config.toml
model = "encoder-decoder audio transcriber"
dataset = "single English command words and digits, spoken by a formant synthesiser in many voices"
n_mels = 64
spec_augment = true
encoder_arch = "wavenet"
encoder_kernel_size = 3
fusion = "cross_attention"
decoder_qk_norm = true
decoder_parallel_block = false
decoder_inner_norm = false
decoder_cross_attention_every = 2
optimizer = "muon"
momentum = 0.98
final_lr_fraction = 0
Rows from block 6 of the audio encoder, named by matrix and row number. Rows with one number belong to one channel. Each number is 128 + 32 x the weight over its row's rms, rounded and kept within 0 to 255. All counts start at 0. Numbers have three digits each. After the name is the row's rms in percent of the matrix's.
# filt: filter width-3 conv, dilation 2 (encoder.blocks.6.filt.weight, 320x320x3), inputs 160-191, a 3 kernel for each
# gate: gate width-3 conv, dilation 2 (encoder.blocks.6.gate.weight, 320x320x3), inputs 160-191, a 3 kernel for each
filt.191 100:145116110174147126119095101124111114172158099084104121107162101158141103078113088136113123129106079152173185173069118121144134065163159119134128119076147141125132112131147109117111085107086133080108140100115119113102101154076135089118133125159094177128104144164122124148131155145115123088
filt.192 102:129107165109104155100128144119064134075133181130121108108163109106102076189105115135138143103186142085111132205058102117163088144115172154114171114098147162102113134095122140167131147146147155121073119076115169065105142202118086139102089158126181184099144125088142111052155104166105094091
filt.193 102:104110107175184088111131091105118135122110089172106067101177145103148096179092152116123159142081106081159127102110097140073076053129145152110092108127204158144093125140165170136126112061165106123133176118116112170143129120154109156119080138116131143171120154173126073116160165089137089159
filt.194 099:139101124139162150132162174160129094153091106114142067116103122125125177139153095087178118131161150078110096076124175122134134073100140103139154145063112119119153110118117084112120133115121118199116094118152127133080124156127148147083116111106103108163153140117143130093174121151170127139
filt.195 096:099116197136148138061118108120118096178184149135135144158102106100141106150077064186177148065116203112087100088073144067109095090111157121128162134114123134088080120085134105139108158129134140149078123128121157153153137100104142098169106098142124129109194148153148135131151135164135131138
filt.196 102:132147166072180068145102095148201188145151193108133111107110136116099115077089119138112106128091102122144146103124169184123102082180154160124074130133134162068127065120088165167130167149215158148118101109118083134179122149107123106143145154174115114133158118167123120148144145093117153177
filt.197 101:155171121151110152130117132154109177136157156088133149153128058187140155089133141109173130137133124132162148070144107134108102180144096149092182149127093125129111156153132232153134134140094125180142116082180148128104134197135117096022113146162169178164200090124165144145065102115093192154
filt.198 102:143101150160051122134197142138185121080171139116139189133144118114083092165072118132159133120148182164131188123135081138118119117150169130143140147166089122077118143122073151098152138125065128152098113121106132123210111126157161087147137134134132136114101090066116122132116112191154082164
filt.199 093:133128125124161141133119128127125113109118107158095143137182144066132125148173142115161101131103115082086111116106089157141163115097042131103096119133172115174155166050124146123098117105168163189166124170144090114098080165175104091104167148135147119117157142167153076147140147128166171127
filt.200 095:111139128145108070103117114125126107063052080114166098163145131088157107130171108155126088158125089071104113136100142138141122164134172095134152161127128106107126108188141129155151175077121110090120101106120116112141101098079167185122155124207122118119195111106088111030160083205145103124
filt.201 101:092140178090121097095149096096097183151127107107154121099173120168098116114164146153086095209076054118124142162155124121124105079136129147123143127082131158187107125097152136149050137090111137110172135151163113180162160132128105066091089168095110125081115138096121152130156139072123132135
filt.202 097:096147119136119141090123160119135162143150137185094137140128105122124099099109053102166124122159129152101140079134141142136142105122153097030122110133090085154112156157107162098160057182188169150160168167136185100105077090136144121090110068037122086115207168145148108128118158113104214177
filt.203 100:154153117149146096099165180158123165145122096137114089065103184104132141081132152071107091183093115134060106112182123141143128071128121106166117147121087088089149081094129127152122153176078144110078088149154065121140084146077086137159112149148153098143142175159134115121118099182137085166
filt.204 101:117087118092123158112164114081119136122083168108121121110113124124196111130159175111156127175119077193184067100145117099121149113086129109127117137103136161135112141151121135125155206094119147107122068118119123105145090106101145103101198143155118213130159114101099102168132111081064150138
filt.205 101:148118114086096192186127083104089140163131105105109185151176099111099201102122113132104114145142150091119082144168136160092131127026204069138146166126131198105083121162142117172162144164133120135092133125117161083169105181141131150118114104137158151122127157163124100130145082124146178134
filt.206 100:076130096084132126156209160112091150087113138093091093144125093125109135153109093121098136099106144095107185164181165086142106101131178179120164131119108124158114160128176092108150096146124134083111168184125152167082157121114145120128112058157117126152145116088123163148155106195101170152
filt.207 103:118113099082056042093107141082066149167102135118106110122163070109101122107119146126052122173197136126155168175124102150169089080129166076140174109074160125176101126101127138124156188166088112088164144133133105113101094096173062162109088139146152099162078153086111046181150151133074158150
filt.208 101:231099061205111113118122182115169177193067115107120124143148142141102076073146171127149130105105144088055057134162135144127150174168129104217131117136190131140064181113131159121145153155131180128141147197129104121108125123176082125138136098098130185108090181139129154078164122136109047163
filt.209 100:092099147059081015155140137118136158122161152128102119168136109181064180133166159099146126113128188144106150084095161149118123132088170138106179125131111093123163104075140085087130057153121087101105111102161066098142122140133144109208062121113102101131069060130171166181167158104118117140
filt.210 097:105179117125154120187154133123129122111070151100138120126074087079134193161144128083101132210099117081110157141128156129151125044155105127161201163191091146116093139134133122168138192116141136195162087120108097147112112151128101142073159123163101101096144130170118148118091160120189157132
filt.211 101:095119071136085141160086125081140153179089067138124138133154120138144157065107103136102108150125133118127121157115080074141142075115149106174138131050113140171077177102103091096134122150079143138140160136083130083155138126126127125149079131145103124124157134216119146088098112114103109128
filt.212 099:141116114131136144173152165146086096100074185194112128132122077107099154139156143165127104091139146092070109168140127121106086189144085144144159168159114126118096111152123079079117064116196148100127190093145068088124082113123164152143136138132145120150138166041104134182160092107127126094
filt.213 103:085158170024139047157171193111140186215153132157116133102117164170125121137146069091101144133093098200120091096136104095087092130121199145101139107017122100124173134121129107119139145121170124127150159110113220158166199025156143119129119125145153085118074140127109122180159074123092133118
filt.214 103:132123095151155142120182074153111164105078146161127123147128123151144188125116113078131142167150118189183068119194084068143052088077157106056152115145104087095124151166131053140129120171145115127150166148084150102150120097083089151142109114148114148149166126104128063148126151148089133108
filt.215 100:080062126062099101123143095050088185137114101118160187094104090126127130051122110188140164114149166131123167170099159203096157118139107119105133120123105130151112128141145204147154116157135113136152136086138084147194118181138162162124117111124116103103176096104132127100164113142051136144
filt.216 099:105138143195166092155168133153121097119216119179156179122143126176119118112120150178098103094194082086144101130129064112117124136125222152156164109100158135144128113153177155163104126138084120175129093124138045125133190147159091127152136111190168153134208153156108081125128119152142159112
filt.217 098:159152110053134126122076226154137173145116060100119105120062111144135143137116111133150177101065132161145138137111090128145129175129136167158169122125040077165088131135102108131110134105132194166170147111111133058133076151130153120117124125132129107124119103135201072080149158129123161161
filt.218 103:130110122161111159083098107089123090114169129090161131146099113114116136141158170093154135100073140117144133125143155116131118134109088172193120183120132145125134114140168128111153131113167162096139115127158132098129131122162081135105103123069137133098148124198123137084097126095145091134
filt.219 103:142095146135081091150155111112216197143179161135167166163120127149102147115146061145142154100165115107144064103113104115135138095175129127135137107136150113137151098126110144126123141090076102110127119129086133112043118124125117108143123148145110091085121087087145091111108098112140119101
filt.220 098:127121128150106073124096136101134146108124135143159139078136092166108134116167149133086114066121129142185156118131122129166115148150098074066129197102127146177086164176134142124130133188102129118129132034124169089066154121097188087124089105089136108135131083111085152171060126138135154145
filt.221 101:096116158088109094151118107179126100165209124138089184063101095156138094174076129120136148162118179117100091120091119130097162155102143213082126104121163134135162118119122120107115073186106097137133150155108126134091140163127101162139167145110092108153168130100118120136125146185159097138
filt.222 099:100143099092138157146087180116117158125194155100133122166137124099127195104121146176092059156142139056114132136153157093157124104136115204116101101117119133123110116121176165124149143179106183082157125111139109122187123102147079088108150156193206128127108153097134100113167118147060122065
filt.223 100:105088130141080125109096164066139106113131145086133160132124113158166131124070185151154132180113092141137136122102100109185119110125104129072109170120163083079094128103093101152088119111166102142131141155166066152151160147151168104133126113129118125138111053191165138129108123122062127169
filt.224 097:090131170101137114144121123091170101147118088093125105122125223127108102145128106098113114127123158112113153101098104128103171126170079143121127149169093103172086147192121171189113118108153162137123115149156154088130124176057123102129153106112184107116110131183090145121140132165124128132
filt.225 102:097112110126109122082079171138076112144180156118127109076143133135154093153102193169090111170155153207173087158139104139111087129147183137100143169113109121126143130157163143123145116136116159081129139140168127147163103182169108112128140084177180113103146123159176123158173189160128113117
filt.226 101:151133104131111162108093087124148113108083100157134188125194112169135118185152192112139120181094093078105095157142085062136113147174190152096067134091150105117104097072189209137175086094132151126171142096139098132171053147125091145161106091135134159096088107140163182082111149181144126128
filt.227 097:093039116144175167123101104131120137141146133098124145117111160141122131143160117101108128093146083136166146161138126140149098083100095050170175127098142131138102080138144137143128095221181135129151172121151180092091126110157186149159128095071128117103119130150137138115115143142154101159
filt.228 095:118136102155106123090102175143166100101130116139135079119202062107083095066096150111109150103156096168143176096132119089119089118154186147042188162091150119107109111131178132140158117094179116136132199110104089131123156119130100149237142103103146082114187095142145088168089079202120121117
filt.229 100:121105162176148111095150067146110119127161098071158164158127132178089077174193120150148080155209180049127139079136134145132124062063161164099157106138082187115112094081145140123168124113072127148143159125083153130141085119152136108160127147156201112124067108140119120121136130210159149098
filt.230 099:108150126136043200159069127133121098113098127155128129140189128234105119124104180099135128069106166078069104123175097111133148186063148172132124103146156150144188173114120090095139076069154137106108147227123102088082138132140126136109136059129164092100156081080159183117124142074114135161
filt.231 099:140133129155146132169089057094162185150155120182155136148134146152092080098129164094155110125156140073069057136164084138147126129125154180140150100132150205155154148133139115173100075120080132093117116181156138135145146119091115146165073129056138132140131123093162170093106131127096139143
filt.232 102:124067132178116104078099175116142080143103138134134098140092135175102071140140094145136084092154128141161132139106147125102129090114121224148142084138162190112138100121133109121197114107188139119215135134111149139191162191116141080122057168132126115114116158156171112135205091182148057171
filt.233 102:136110102175141065120120112150166171088150156108141159125108112121115076163097098067143164148107060145110079157135133157155055116136131156183191117154121096149149127128111133130126067131099148191148116172108067084106154113157126131155179176101144062082119137170188098147175177131174157140
filt.234 101:100164173146137131187090133156138148112098180149154068100134138113126132051100124148145116133200114083144099150149096076160127131125167075160143130044150149115146144133175120151179085147122126168110115161131171149191106093142086083137132150138091095095189142126108162124157132155172187120
filt.235 102:114102142152121133124193132185106093124105173057115131102108173105143151124100111119114071129097132086166116120116112154140109133114181170105079147129107137107101138155181055141091117134097151099094133062113093092151133122127132102098079103089122141089106190073151144166125108136119166151
filt.236 100:094140143171155144179204183111132172085110123122070145151126129124123123172122130089091140151120161110115157101114134118127100159147069113067088110111136140142156143063112170099090133083107181153110105165139134166114127113107127053188110062178109093132158165162084121125098142127170150130
filt.237 103:135150120087128185092152099104123187140080100132133090081075174127124153080122163149162134103141156138104165134104137105131116117135130149137093106136120201108078123109134069119107116091072138165105133115161121140117101138123118133125156121120149164111122128155175161156199161176116140119
filt.238 099:172151062132178105094145048155168065123162157154121081118145112113120085147094154178151132161163130113124137149102086140111128097073144126119118138153120100110156148146107141142107122226141137144052081106087110130140116106166080113160114150109104069122154132119073094160127074097185108115
filt.239 100:091128123122082172169126130086163113179199134125112133143190131089125114094159112124165114181138166124154149100123161071080137172135166060175161150133065137108128170056143137170115056104122114132140102136140124070118087143141207111156150123106115097104131102109080110085157133135195111150
filt.240 099:147171117112125178165163122116131142107119118102115140166167107130113108119115166117172128179186135122098111021155124177060099179158100112088116110145159117050193126081108122134166092085104077068148132129123117139191111164114141149109078056097134145124148131142145117170141116083155139092
filt.241 101:113128121148097152135159107145121163143127126110130143144129119137109172214202192119093128106181160143186133155109097143103132098044193193116111110078122126159160147114147151106142105124082105217178143138103144136172114138100103075147096121092149115107128058089170176121113157117094146128
filt.242 101:179162176107113148120060121092113212136111097154045142168148123125171148060137153129186166111136118120103190084146085156138095132147129074092111127151112204198160187110085115117097114207118073111153125136154159138214101135132139102179156073073119114153121113163127104133115149077168146123
filt.243 099:100100105116146150167100101105110107140160097143176148149128198129204136087126111070086180138145065120108065130139142136170167211119048145132164105109089155106136117134094076084150112164098078191133082136104148217127064119111128149111146097080153097152147124160107204167124098164100114139
filt.244 102:146037142145123102116138174174115107144154130095204128124109106156142077140178079127108133137159165042149148150086101113140129158157173123149108115188153100105120148126162126182131152140101113083110146111087115190182099115120125141148130127175155139157144182153150078080215181045086136120
filt.245 099:090122158128127066120098048098165082101102126146146074140132076120039073128117076137120113183083138147127099090151125116158164134128112126175105188063149094107156153155143126099127116104135117142198122127162111124075118098140132149124088095075120133155042104128110120154087101066149163134
filt.246 102:116129152127092081080101111087124144118105119143122184050143121093130146088111114117089127085146115169102173134169211139096128156145163142122147133175107116114099149118103115125173105160137119094126130139113136165112077057068170137114166091121114097118100112135170110157065097157086136172
filt.247 101:130142151085102092153094116154132092151135152144074172119124088181105144076129128105134149170136118109145084139167125118109148135159133183091156098118172187048132139101130150168131033064103151134135087144129100187126108115125143129100094137103170130139136136156115098097062174091092093151
filt.248 101:083180154110078143111172138134123141124152182196117084112112125101073086117124108113131084118108085099131121104150102128114090091085078174115146022115125140165129194104110143097080092100107088141160142128113173094175158114136136105128141120158148127145039165155127171114187124114095178190
filt.249 097:151063124107168183177121094163137141132109104145120094122153159148097122136146171132105086142101069148187121166102106100198161102138093135083167080124177102133106134148121151190151123096187122170177103110170122160159121129103132111163159120111118125127122125120094096148161180127163154102
filt.250 099:110115144167148122147095128135161126155156155143116102131101137109103078095155111086123141148149127137189073147151118166156090149177181141155078120088141132125153140135097128113113088138146169166079181255090148136160206149168140109146129147160160138180174069151143181114152177174088135081
filt.251 098:109165114145200088073107164105132070108133095157123153152114102120129109154156165117099139102083121152108095156138138139044121104118152104199107148147136079160169121158143185091154131145159085086114120073143091156118098109132160142117150169125143127175085048082094117075123075110126047110
filt.252 100:107141165108134149120127152124148057191116240167147131111118114101130097126119140130126140068117172150119170089121131119207104091087123160122099125162161101160172193114137123128095164173130101077110124162126123156137106178105104101146163137167108126126143188160025116111155147097160105096
filt.253 100:133113123122147130081120108164110129144188099102073166102072124089125115134089140121120113140138156110123137128118077109072142122191131113138107088142166163115176101158094086101148102101144118114134128122078152137121063129133134099115080128147111157169139076090135223148126088144113061116
filt.254 098:114128113042165123073127096110149162110153145076124140124136169189138146108136147138175166118152067168129175116163097128115173126173089142095085124102156168167125113143096153104098108149159121131107113120158084120091123130116082130077117105107081086170101147161084159149113077114150124144
filt.255 096:134112084108174102075156095142140141112107121145142162189098078094136109130187080091134172106117150138175102141167145100124163098143117099119055101169150077111131095081126091164151155112112081150105080120056179149166101123116087140189120112117163053061157192115109079108192134152151076078
filt.256 097:152101142119121066104116140098085138178086143149175115098106167123133087063114112140130148145118179112113128169124194104111107095136112147113102159137123140173100060101119141119138084082140141160140162111078184102053174127069132130129087110111139102125122094107140187155195186078098192135
filt.257 101:127130152149147104146154098094109137149079167116111143191069146160203128137162093119159146088102136107102152084069105148118146098199138169123117092118155107165114144106130165137108089138111194201172157134108164104101136125151092145113102175107159186099099113151170152118140133116129098127
filt.258 100:139093175109091134131171133130138144145127134130103160095151159121127125151126154127110134149137087158142130102198078113103146152199143106081147106127080149163091167180152108115135086090178152119203129151133086189185085110088109143178174135136091074124085046224145170153132123152105107150
gate.191 102:137142085069121118123169120155163126140158145100170176120138150174120125129167131146086166095137096144099099089113145137152104181158161178135132091188118132138124085114168131113154068142152124143128137146127098140128162131109133138142103083113166139085147109139135143112107161112116131159
gate.192 099:157109128143080071103108108141129124067088091198081096167140127141122126163122107058072172088098196089181131105075124105135110141092144120097108145181197098115139112064152104147059102141167088107168088134113169163103100099122128125115144153158154175164166174109173151097133130093094099084
gate.193 098:104152116126099100150079149101161126120150116116086039146168106099133133133114125135131126160159105131173180125122128122169105090124022134129114205114103075131105137119146171116032091149135188159127085105157112130069126161140137160143111188131123088121127154118153138155094100073163138097
gate.194 099:084131060148145168093062102149111068112160129170170064138085115085117114099086080096149172181083083185137141114106127117097108106115138124115074152148173201150073214107149188116154139087094126123143094111066157069114126148121087153087100155169137170161160099170140135123136172135123137154
gate.195 101:126177198124111159093081123127184153038099109150145160151123126145142151155166126183114125045140127125142147114151073140091133130134150098148100144153133149128118116125081082103133147088194171139121157134118164160119140130135090137105113074173186133157148155151166106126104165127151126141
gate.196 101:070154163093124105139121109137156165146105156171108094126101119166137143118164086139060128134102123112138147144151135130151074113095125142107149126209107080115133126121109114162132125178094091096114127159157152168146103080120098141111139117173176088131132143121128116106075086189125155134
gate.197 100:158159167088106128141137174150062103130137108058118115184168132117154207130158117125124169172208136110110064106111224150143142161165064171124097145110147189162146117106118152113117079139085081151168172109091105111106090153151115143094106135185105075125143104102144113155134150130115120110
gate.198 098:127131138092172121135094092159082150091132199140113160107109105130139134111141185119173094098121127215160099000082147122112094142135113083080126170071140153118141145133125167110187148128085151141153146120128117131120108138100150112062172074106108155128117102134198099141166173089069154174
gate.199 100:156136142137157117077105101154117171133140137122183090158139088183203142139128129124090105134092120118105185142132137133168096106091065152086157152188124136215135101101124117112164082158111146198129123075127099131098083109118089131120116056162113191137156068129166159106089137155131117136
gate.200 100:137156125058150179110207131160132147136116118161139175154138156143179172118109119131142123161121149148103140032156152122155127142228118119114153129169092037096120141108103134168078164178129124143154123126149160167190148072095117097161191122081146138165173170117083142175129123111125143125
gate.201 101:105130141118152065082155109161170136145101126134167130149103099134170113114096118128139132140088126156062182141161166131126080134156064164131115103165135183123130016156104120153105129162132128134160102094167112129091122105111081085125161224185138129137113100227159114162123161123111078095
gate.202 101:133077200157111114148155074145120103095072070171091150098110133120177145150103170060166166136107177104130174202116139120161108154135114124153115099158117130148144167107122151141191115077149143127069167099116146138109095140108109097122148118111115134095156147149141139135142110115176121097
gate.203 098:103092129094107072119113134154142148090131132175104120075137126181088127082126158109101095105131080146141139099154103172133156141143070104110139117155117118178121105080099138134118127148166107096135130112108141140085150164148154132060123117123149155147096109089167143179137127190149148121
gate.204 103:168102096095051140102072083192083154136162104146071078121070156146119100068099117146115114131139133131132105142147071131127096027109128166156090115117193112116108137109150107162183179155113095082134096175125030097092128157138165126132123126134143192092122115151109137149171109135114071110
gate.205 100:127136117150128161127104139141117119139126159102163151095144144154181152108155134125113167101128107150089127177123091105099079203169099159174147171141076059114127124144109117143088143152108109117164145071143091111104177157181109103124076155093100145168133068118123177187182109104166113135
gate.206 102:117113175099142099163097119124157105151215123125169073083135126160061054097100085145129124163092073087153158208117166152140138145162123137180144118096130102129130153156144131151178149135107118091119117113104108104110109111144122163105178116104181180102136162116143139123158138170197134118
gate.207 099:184146133157164062133118092102086111186149143117121146151104081161070117129134118158153119143145119111062098143089131150123180118146145097100125114126122099119141132109155094104153096092130146146165101167205064180084159101150096074165081111092100115188086088110148218150116158091175134161
gate.208 101:160076107101152085131172153137096135112122141096110121141157122188128143126105143129138132171172144106087071063156155145141124122162150079094197121100063117124134132085115081109152141146132073169092154099114142120105109134190139113125153123114148139172144163132036091131142146113217123113
gate.209 101:098148167166133127110156132095108147080136188089112110120161100147096115107142143054094118151176130157176189107132154087084083131115101141146131182131125110129106120117113150120126069113182068138084143128091151194140113129113180091118114132150110224112129112119120084167123137128091119113
gate.210 101:106058140149145139079098120114092143094145133131136196117157152119125135212167148111166162121144100105111118169129151073136153126101137153155080140151149155126139117204133131145071120099098094087101179105135114148167088128128111126143153163153122073098131077124108116127101132151159101082
gate.211 101:169144159103091167161097155134123128138151125098127144116106144132135174097122071106108132097079146184073029126106103091145142177131098113163135108110108128155151151150188104040115136072149126115143114209122170160131151095151127116157158109174111105115087127053127137164160151155121135100
gate.212 100:129117087141128168116104138092069150154108076127091122124163144169117148098130164192139119189125134158126094132149081108165153102147125099094175145138102135164175151126113138179110143175148156123148076101123192149177187143126123156132202194108101160121164140134140179171111175181199133141
gate.213 099:130103189111192101169139106143130155107183102109123128066103143165224121130185117160143132079132071098118111104153112115120094139189117074163119181128120118143175094100139145115138162117118132162157090137150162168130142118113151136132124138084122122104164113106152096167146122096138084085
gate.214 099:175140147081129104091091128150119203184146245110119149116141131169111123111137119148130111153131144103151145140080066092134067103139084164082185169143116059065111129120112201066088107108097140140149116136100119109100118187124078086104108093149123147152157157146097145116104179105183145152
gate.215 100:139127091141160102179148124103136118138092114184177140069119138103153111142159133097145153126163103117080000140132110103130124207127065157101121112079089120113133157132112090109110106120122146175140157152155121113120094132168093080134182168101095146187089118102072162125145127075160190121
gate.216 098:095114054115084135112157103131147125097106169094087162103127118098162083101110114148120157156091151075094106167074164191126098089085068121088129119147083121129141156108105108149170113094127099114103138172147082115125143111130104214172201060168153130077104114162112154201127134096159130161
gate.217 098:082108164150097149157118115045085075158098200167199127154136094132157123148111180142110113129148119109079126126111157106088089110150160088137123140123143148130143088123141121123129105090146120109135126152149095191154138109092180116177109092071107133103141102127102105131103109081124080119
gate.218 102:141090087116097114095114108109094141157127130102106143125151183114125197091097115094115094179159127099081166163157089124099115083133176147132101173112128123112149101151159161140109145112106133186141058097078176114076130099110137176123106102179160169148104119149065153163129117156137162115
gate.219 100:155181125140129107103169110122126129096156123155066084100149086146163122133166187141156127134097140158128111148122173112082121160124114078169142118096174179116170126137102102134155118098106121161145081131130158092070082164165116076097108139183150103091148099147124146146125132144150136203
gate.220 098:117134077170114142161076092091143143098212178142137138148097131111132139106169124147136134103090164178085130071145126120133161098125135147178110197091100148181118118100177176152141103143143126125139076116107126143176151082101140080149122144127085118146155179090154165091169131145174190153
gate.221 096:164138099171126150148142087138136107189149086079100105099090086108115148188151112130137160065169168108203110130111131160090050164122124151093161130079099124121118179131105126161158110061124136093135151169124114118118163147153089163135127134108150119080174141109083142095107163209094157156
gate.222 099:118116159166112155118153158173132104159129081185155118121195167140165144100160121143176061139049095198112085166129083150140102190164134135143168157122104134088102132090133142107119121155094143114173102132200200143127139113153118149158145133148117152106141105121178179114118144106141143117
gate.223 097:099151124107142106109135136131149106108072033091137171088176080152168129094082122161158137132112102141145154152131124172107101082081122148106121126103121118168156089138157127106156115133147077125126117108083139112092130137132181125127097021119104150138097106151113151112117119150126142158
gate.224 102:094121166062124183126107082121109125152169157060175137148164100107121140142139174170175104135106103144088099134089085131080107110085074126121151142141116114139089101120096121104178174092117123118142120138075114149166149121153132142109144171121151060096125161088072064100110156143155097114
gate.225 099:177145108191139126163146090065090117107130108099161149173158118181121126121124143119172112093195200134161124103142054169175099165194086098151122093137151131124103138088103110137086096111119148097114088080120120125121188150170114114093094131120091123136105131111126139144138114106102172181
gate.226 098:167101096071134082098162090184114123154071084190086144096134164117109106096142130129125142107152134115107163151137150135138117105140103112144166120153133071161085102120110072107178187132083098181163123141131120161147146096116126144122094101109158078146102053145145194138116123083107136090
gate.227 100:117130161152107049114139138082141165158163125126081120103151099124078111136148164124146160151104131100149207135078152098111108179174122140116125177139133123157158134099120167143130148111161072124156099132123093120133096120112105182114119109035157117107183128146072099144075153162072130154
gate.228 101:096075152115096121133177101130068142126111134078130115116134178152183172170112124201171171144113174156122139096145103125126122120117080127098082068133134161114160122119136151089117142136103109156112093144179131119143149183130202187073124101101165175104113137133123126138105072117141118120
gate.229 101:081087173072126115112111101097161163113096121119137103151151128103087156123095151132060143130103079104129184109113097091116102115125161169080093153151111096142103163161123132139052106144150126168103174088142113158137149154139190148137140151130155123191053117101110113119158099155098142186
gate.230 100:152105148114063109172131094128151171142117129141109138129149127168035105194099107161119097128116073202128168101135107119119094131117079107147132104186112046125167133113128188179157100142070111198155117164142160168107152132089118131131137090148073119115082123143099112131128163160149117186
gate.231 100:137102111146086156105110147167102116103156130147175144089119120123117168077078127092126098124117168148111104122165140139141140082138096135067125118108186125152177133116170124128136140093163114106138108162155118132116134130112155102150115189110117149148125127073147143162175188152140141122
gate.232 100:131114114084096093096107104148080143113136148196152100115134120169124112100179160122135150091125156112151179186149127091108089054141186131142131122153060073106086129107109121096141118067154119129124131111088116157120088149131094203140093161136166146145109168100153151102135108130105078119
gate.233 100:130117122143106123087088130117142170075143101141130159092097097096120106060092076172132065154169158152133098103126153139136111126079109078120091173141114107071132183129141105124122147099096131104135111162174133116122109174123114132104170102081130155121125091108113153134114080104123153120
gate.234 101:120098135182129129187071111148104089130189084153063112111147110183105108141156082113096143126175081118118141160172112100127143095100178077142163110136070181108165153159161122115136105141138123160118124092127116162140174179099140161135097135108115182117132152110141158132220119120142136163
gate.235 098:090078142122154104149109151172084124196114097125160095115169175117142106142116144110138110127067123101098091122102104192178192109091118180158130130169070091153125151181124164156111129117097156158084126156092101124097147123128094136156090110125168170150091151099146124124130118154134151172
gate.236 101:132090083156110167145147109152128096060063122140099143162128146142177127092133122150143122115117123143125114149108117143123134082109121098090128122119122110106132147112156117107134104104148162123183119162121077128128134159137176141114206129089119083119156104151131073162087117126219133164
gate.237 100:107131089151070132106160097167117109149198133154099148111142155114175125143090150163127187080108149157128106033117104114100129091109161149094089104159075109084077136143191132167140126088170097119180164134163082086126168094143161105127148172191184178134056123123101099118111135150148044161
gate.238 103:101132126173161072115130144118159120097113065097148163124092140126167155105116194102128136170183050121096147125167132156206098014128121179192172171171107139134159108083106188136118082134142110117144142138146122099122196167078124094137173096174146144153119084089139149097093121136137131146
gate.239 098:145116143112148130064152112175107159119116100133109129093173152087157149083137138107106124080128110134091096084133173174106164161070127067110115166163124116125109109079124145122068199171125155145139117140152112143104114192176127115139111156119131097172078168100134134181080122149162072156
gate.240 097:078152160075081131133208109081173108149143102118111067211144134074121136124138117104139122124153140074123069106196133139133172144090087080141150102172147109104128126133137167128179089112113111131098102175140182122180111071153142152158138136231133142105075082120100111158100132132132179076
gate.241 101:099149171100105127167092176065146106138189147083072123152154151165050155091014147141079171148115136154120139113183142108151069138101127100147050133176224164135145165119109106121142145129148161096104155174099143101131129085151105170143101113193130137131144089150158106119140155194111118069
gate.242 100:162151154092143148098179084039138132080132111097151165155126190146111078120133083087153123139019075154166107077146131171152123167098111112127161148077079088155092151146179110121112120182126101134160126153087172185167097152088137099104103125101097159127094124120088135132108175108134161096
gate.243 102:151136077106130154125129118146092050110113140128137116173128106115113084100119126133091116134108142118101116167055147127148171089116143138136122173079138144085167187105137183072120109104147176151152168101126142160131111080127133148112106130081108118152124160101055147175241161125116143113
gate.244 102:126145106136142079096184083081069170136130072079119137101122098117091084161115197155137175137115098168181175108114131148131156088102139113098141103110098119106112118149102158184164076127096085092111188091091125197089165132105095106138100127196166151157101091133160110085070089112124139149
gate.245 096:099114088123177148145097088123109199171150155102129100134123132165094134048133142095065133198107093103177132122098098112051114117094137179144133162152138115134055123146133145106095130142101158217081142137097138114104191171107164122137076135073155128085104119178141134147097121086180126131
gate.246 102:171149110120106153073120127117143145161071122130147081127127149102097129064153144129125130177113124112127131157114079124143136108125111194121075131101145088119190086142132159095091097083122157130124145137168108109124164192127091128135108189182155200170151121130109125111147165095109143129
gate.247 101:114091119122156094118167158154110153123056130112135162127150112095197199131093137109095192121163145144128131136160115138076104068129124138152154025132148147115177105137136090134124236130093155135167164130150168135111147150129103104153116116104095109097081075059111166135151177075128127100
gate.248 101:142158109106104175080100085099199086149126119132096133134114142059117139166128115118190119171109121136140126102115082100117122106127120142183173138125171183065101088096129101075097104146108093169108195100164164140175113130097113129138143124175125151178096158131145110162131108160080130093
gate.249 100:176143144067128147155140087143032125161088097120106115203154093116091161086146099106057126147172169105101088147100115164135160158124143104144099155160148145135105082119103139129119118155125090136193127141145123133109059164116072105171148087151125141135156102122151129148142171188124120143
gate.250 097:171035103168106122122100201129092116190141125130167146125171149124114167139080106134099096141151083131215106146154094105100144147145101130102137052086126137118161138123132117112106081055158123138066106113093134091161159186121155077126088170136135158116111097160110129105090061167146097114
gate.251 100:086120135154086161114188131080089128135080102115156153085072053146129083099116172162130110156162088121130097168076130109080130077071149117142175147085120094144199139101125134122122182156110121111104148130174130122175104152128175191119121141166127084137128158086121154197178078143140131163
gate.252 102:085155122187105169120115142152186110191142064143118150093096136098106119138052138113083100133150088165100133121106095163099165148172169140094133121080129166084177146112133144126156157201103165153142108161120101084149171095134078153144121131136078093162150128113107160122174155110134146138
gate.253 100:134112155114115062204157147144079136125083127114069049096146173101171173088090118139077110157145135151148152085100197094154096144147137123145097050109124141098132145141101151159054164122200123143146146112123099130123155152157090067109116111103133168139121100110111126107131104125094103131
gate.254 099:082122138117138155152156163108164143101128150183093126107113115138142100147126179168105128171172097170122118163084145125117151092088146103087191146137071126163184055166127112171161127122102144149097137136119160148117109116129170152123109112135121122123082075092115148145122134140153141128
gate.255 100:122149079044122096097082126103126131145198164075108119109138088090118097089144099126131149147141104115083067104086113121164115082132127130063127158137126101157136134080103078036160172172119153151181162096155166094153072065172104088156107095141127148156165129153107101129126120164050150117
gate.256 101:086171081127143112162200140147110094140150078115146131105164065066146135099155135134131086159109103115172156119103129093070143141141122153127125170193148095080073109131090170133172149148101129113104147150145088171121139172131156143150125109088141126138118083126142101098114095070110101132
gate.257 100:153149105141140169126124201167119114103141129090138108169134137149173161126127104127121106153154176060101111152098141138049158117116122240125102112119123129161161177096081139117166142077169117118167141126169109120068134162105176151143146154049140112101160147179167074136160114146115138123
gate.258 097:140157129140111157113176137188095096086113118103106138096128079110098166132077099139102149111154146114076148100145205160161118165169132140139135141150088134136162171157144091153136134135074149074138100108131086125150085160118156121134160113145113083194132141166101117114143133072176156105